config.toml
encoder_arch = "poolformer"
model = "contrastive image-text model"
dataset = "small renderings of single solids in any pose"
train_examples = 395000
image_size = 32
crop_scale_min = 1
horizontal_flip = false
translate = 0.06
tokenizer = "char"
vocab_size = 28
loss = "softmax"
embed_dim = 384
encoder_norm = "layernorm"
encoder_norm_position = "pre"
encoder_activation = "silu"
encoder_mlp_ratio = 6
encoder_parallel_block = false
encoder_inner_norm = false
encoder_moe = "top_k"
encoder_drop_path = 0.15
encoder_num_experts = 8
encoder_moe_every = 2
encoder_expert_mlp_ratio = 0.25
encoder_experts_per_token = 2
encoder_shared_expert = false
encoder_patch_size = [2, 2]
encoder_depths = [3, 6, 3]
encoder_widths = [80, 160, 320]
text_encoder_causal = true
text_encoder_width = 256
text_encoder_layers = 6
text_encoder_norm = "layernorm"
text_encoder_norm_position = "pre"
text_encoder_activation = "gelu"
text_encoder_mlp_ratio = 6
text_encoder_head_dim = 32
text_encoder_fused_qkv = false
text_encoder_bias = "all"
text_encoder_qk_norm = false
text_encoder_parallel_block = false
text_encoder_inner_norm = false
text_encoder_positions = "sincos"
residual_init = "zero_last"
optimizer = "soap"
beta2 = 0.95
lr = 0.0026
beta1 = 0.9
shampoo_beta = 0.95
eps = 1e-08
precondition_frequency = 10
max_precond_dim = 1536
one_sided = false
adamw_lr_other_params = 0.00081
grad_clip = 3.0
ema_decay = 0.99
magnitude_pruning = 0.3
steps = 6600
batch_size = 256
epochs = 4.3
lr_schedule = "cosine"
final_lr_fraction = 0
warmup_steps = 660
weight_decay = 0.3
adamw_weight_decay_other_params = 0.01
Rows from block 3 of the image encoder of a small contrastive image-text model, named by matrix and row number. Rows with one number within an expert belong to one neuron, the router's apart. Each number is 128 + 24 x the weight over its row's rms, rounded and kept within 0 to 255. All counts start at 0. Numbers have three digits each.
Before each expert's rows are labels from the 100 images, of 14848, where the router gives the expert most weight on average: "top examples" is what is common among them; "peak on" is the class under the peak. Only what is clearly more common there than usual is listed. The data: small renderings of single solids in any pose. In brackets: how many of the 100.
# router: router (encoder.blocks.3.mlp.router.weight, 8x160, trained with AdamW), inputs 0-53
# up: expert up (encoder.blocks.3.mlp.up, 8x32x160), inputs 0-53
# down: expert down (encoder.blocks.3.mlp.down, 8x160x32, transposed), outputs 0-53

# expert 3
top examples: green (96)
peak on: solid (73)
router.3:179105163142122153114112151136093129102112109105123142159112118122106116121105126123125142118161127108109123090087114120122115129165115113113128088107080158127138
up.0:121135128128096128176128128141128148139128126136140128128060128128109176105128157119112154087146128128128128128174113128177122128128128128128150088128101128102128
down.0:141086128164116128165146123128128100156067143103098103143110121128125129140128138108197146128150149184128144156108128097122116154170136128128119134128128128128140
up.1:115124087113154128128150115128128111133112128174100135120128128127143146112087150172131159111128128128135128186119138128118128172124125128128155128098103139085142
down.1:107139128090148137172128141148118171136149128101082092121093111151128132103128072191127123128131177128128128128128086128128143128102148169128110218149175138103128
up.2:128130128080124166157160128153128143119112139128093128150128151075167123083128115128128116117128089124104102133102080126108153144128099149138129098137151144111116
down.2:123128159128128110128123128137128124174076080140157121128107123128079130135128128156128094128136128167128130074111163127128128128111142128128099128110097176128121
up.3:082128157138128128128133142085128128174128109124128124090111096154089163109163128128118116128128083105185128085172172128138092128128113128155116171137171108126104
down.3:093075113128166128107135088138128128107115109121128128128128136128122171145073128110118146128104128088109101142128116128210165178145137136098128128128128086174128
up.4:136128101105128091162119118128111118128083128128130143142126158124128096165062126094128127126128109101136115112128171128103126112113128144128128103111127203128105
down.4:128128113128128132216102181128158128164131074164116113136128139111136099128128136151182128155128111128128134178128128128137134119102133128173177111119099176129128
up.5:150115125128128128154128156157110097117113109128113134130155122111144063126083128128089128132123114136188138107150124115136128128076109128141135131121128128187098
down.5:167147127167128114128149111108133119128113128097128168128128093128142170128128080077128128128115135135119128182167116147128194128161161089131113136123095128196128
up.6:165144128109128131126124150163128134124128128128149148128169157118128088128106184074102128125150128162128084128102117128155128103058112125118125111139102128071091
down.6:150181157125128128099128128112091095128101091115124128128159109199130151132177164109128128128128128128165128143128157128152108108137112145125090103129145130083128
up.7:125128128127128125128100108128156128137153151132163141121178119174144091150070117128158172128128165128138143128059148183112128128128092128128113160128170085185164
down.7:115106128128136094142128128139128128134128136185150149109128115130128148129128144141128148128114148128128128087108128145104124134175169128128128109128128088158128

# expert 7
top examples: yellow (48); orange (40)
peak on: solid (99)
router.7:131178129140167128162142101102117138109137124106139142083173128162145130179089100120155134156142114115134155110158134125126113107147122122152117120129084135106163
up.0:137067160147128148133111117117110147128128128076084166128088128090120122092082128132086128118132106119128126059069073128145128128131099128138115148105108103131128
down.0:128133064128102101094109066135095151142128137124128128120128128140128177131130128127128174128121140128128128092128159128159128128130111106126128140128128128139136
up.1:164128157127171130091128097146128128137150113128128175103086128141128114128117086133128131153140145132172197128126128150128153116063128152094126128128128086104137
down.1:157128137079070124120128112171117172145147107100149117165121118124105114128111090169107171160078129142173071159128100123113135128128112128154066135128152121128178
up.2:121128128097089118128128128174123143148099128135131128110106128105109128128168107099085151119102128146128135157128128116128134150128175128102128051128060183095128
down.2:095092094128128101129185094092143128089155171108144128110128095156112128152163146085128116125128128128113104095092113130130148129150143120103128198151146064148099
up.3:128118149133128128111131074098128128114105125137153144128163128133128162128138127128175139150128102169127144128198128135128129128100120128112128135128092110104080
down.3:128128176166128125101128158207128128128142112181074128141128128121139103128122128135128141128109112140143128095144128128128089128140097083145124128108089098161143
up.4:143128128100091129128128128136132101128128138128211096158183145126103128146064146094125151128146128121128128128157108128128114128128152116141128128152150095095128
down.4:128128108128132084055142128132170128093123128148148131103138099104148180128128159128128128103157090128075187128125128145139179092128140128128170147103124091126128
up.5:128089154075175146179122128128128128112116128128131130167148153095128109128128166130116128144109128097109083125149098081128128146092104150152127128087132125065128
down.5:121183073128143128128188128089128143178142137124080100114151137172113128086096105105094156128155149138151143139128128128128128150132128128128128128128201096121090
up.6:088170124136129128136136110113125128128115090125155152128136128140136144128169107128128186129087108128086129099180163128107094107128125128128128088113101146128128
down.6:137105168173128128084120128102128115079148147128128128127079128108133128139128128128128086112093066115128138128108128098137113143100128128121115156114118131147146
up.7:105103128128110147172171122097128128125101116141098128128168163128128148132099126181096120122128128128132168172076172128120103128145122142119132130128073151124106
down.7:145124143128055128098115121127136147121128154134175144128136091131171128125128171136128101139142107077085093098085084161079167098107128107105128136128166168117128

# expert 0
top examples: red (71); pink (25)
peak on: solid (84)
router.0:125123116108130144172131124138158105121088105138137120108117088136153130131143138124092157126125115149131127121177062098147129167136145141112094132151118099101124
up.0:128150128105134128184118133084133177111115153134164128149061128108147141128128100104113133181139150093124128139194114092128138128128128143110133128107144114085131
down.0:135099146158110128183128098147128128164127124117167142128178077128150112118043128128128134152158132128128128145180158170072151116128163117128150106128126131139174
up.1:128120128170164091198105128136186127113143128132144145128145114154173089151102150096128123129143131145114164128156097128128128121125185128128140166128085160111110
down.1:128153128159155143112128136147102128119128107126128125088183167168112114128180105162122120128128137128178134128130214098128142131111128128142120108128118208128128
up.2:128128128128121126078128117128099132128128128132092128144128081156124140107091166150128128124177123112164128090068097085100095128128135128132128170128146155087128
down.2:148157147143151152020148071128114155143128137143085131144128128138115101128142128136210130136128128156128124128109128112173109162111128144097089115112128145127128
up.3:128133141192156128100128095101095128107080123103128128138121128128128117144128128128198135170092142174170155124101154140155156152108111128092108106128128155128083
down.3:095128128098128128128106116128128105128128113183139128128127158128114128122148128134080128139145110083128128058128128150145108173139131128120128120131137128094128
up.4:150120086153160160147128128161102147128109128137128134128097093167108151153140128119162128153126131118119108122083128109159128137128129128119137106137166128060128
down.4:146128156086112147095149128116157150160153124115165133155121124139128097128107128130151162170158118128128128091097094151142098092104128172128131096128168128104128
up.5:128143120128128151128116153178079121128124123138100147113095128128131118142207087128128141128148128161115128100186128159132119129129143098172139128114172128101128
down.5:116125128128102081128124174128171102104124133102128128084139128155150113083173162128118128128110097120128128158119165128077118124075144128128140139114128175100137
up.6:139125088080128116106162087128121133120111137129158156165128129128149143110092148102158148151137133128144128128127142128123109098165137164143143128131099179163153
down.6:106162151100163136119088099159097124128136152128116148156128147128128161154128092128141148128092076150076153084075115127143162082135128128118128086128128128142112
up.7:128128113128158161128128128145106117120161123190087128128067057128136128128128128136091128101111098128128128128155148128128117156101099128157122173128186128128141
down.7:128125164128128128128140169128148128159128104062128128128103142128100128144128052171149118123144128106094152091128128125150152128128128139128099166145107152053092

# expert 4
top examples: teal (97)
peak on: solid (89)
router.4:143108123116121115081077166144080177111126158077102129149118136141138139103098162110143156135151181099135134100097105107126128083132138130154138125092120148130086
up.0:136066122195106128067134128143140105128118111128115117160128128128141107133094128134155163112142128140138128146157120128139085077128127128125171128130132134150084
down.0:117128128158128128128144148150159114159100076165128128128128128135128128128128128149092094128137106128128113133172146127128131126103103129128115153133108134072137
up.1:139128132161128083128128125128172115100118126107153174128134156118127104136143119083128128136121084128129083123101164146128128081094107128165154073124114090108128
down.1:128136128167140110130128128118130093107145111117106128128177156094124120148172118123071089086112128128154105140155128130128128155128105147127105133130102126128182
up.2:101123128128139094154128128128128141128128146079128108129128096128128111139046105135140142128109141092096128114049125128137103143111122128111112143127121065155180
down.2:099128141128136128128134145140130128143128130179128134118122128143127174128146113128166128128111128128128151105128122145122119119192117128128124128141139077175128
up.3:128083128108185118141138126060128128128168148146157108065110116124128203128087095143155121111069136106085128128126129128136128152116152133125128128128113166128152
down.3:111149128128096128126127103130121128128095123157136143143100068091121139128140128128168219121105119128125128103128143152131128128196148192122128136166132122128105
up.4:137128137122117096169144098088128137137128154128128105128138127138112126149078096128135128133132157071128172088075113129128109105128166095128128128116098128128152
down.4:110143128148142160112128128091137100158128124150155136128135128130140128089103128116113142128115131122183142083066128135154112111121128106121163129116128153128128
up.5:189112175083103200128140159142115116128129157150128166128129132157152128119074128163128090161107182113137120114185128095128148128128128128158128112132121128128114
down.5:102138149128128128159121107128146116127121133141128136128147119129128128162174086104064128083160128110097128170111145110128133115102128136128097123156063131128111
up.6:116115122128128136118132118168149128154128128122102165133077128128128113128118147128128141128117210128128131128128088107143127139100147076153167143138132159104128
down.6:128128146137128096184130128134128114102128128128113128123128128116117091153128128131132089093128096177109158193145170128131128128128111158129150128083128184107117
up.7:128128108128145128128170091100140122113128156158128157121093128128136127128128125128143108144177142128134128129128097195123128103125108128128128082149087111084097
down.7:128128136126124117085107141088127071122134117163122094147128173102128130128114128174140131145124109128164128128078147128141060102071073128128128128140126128109128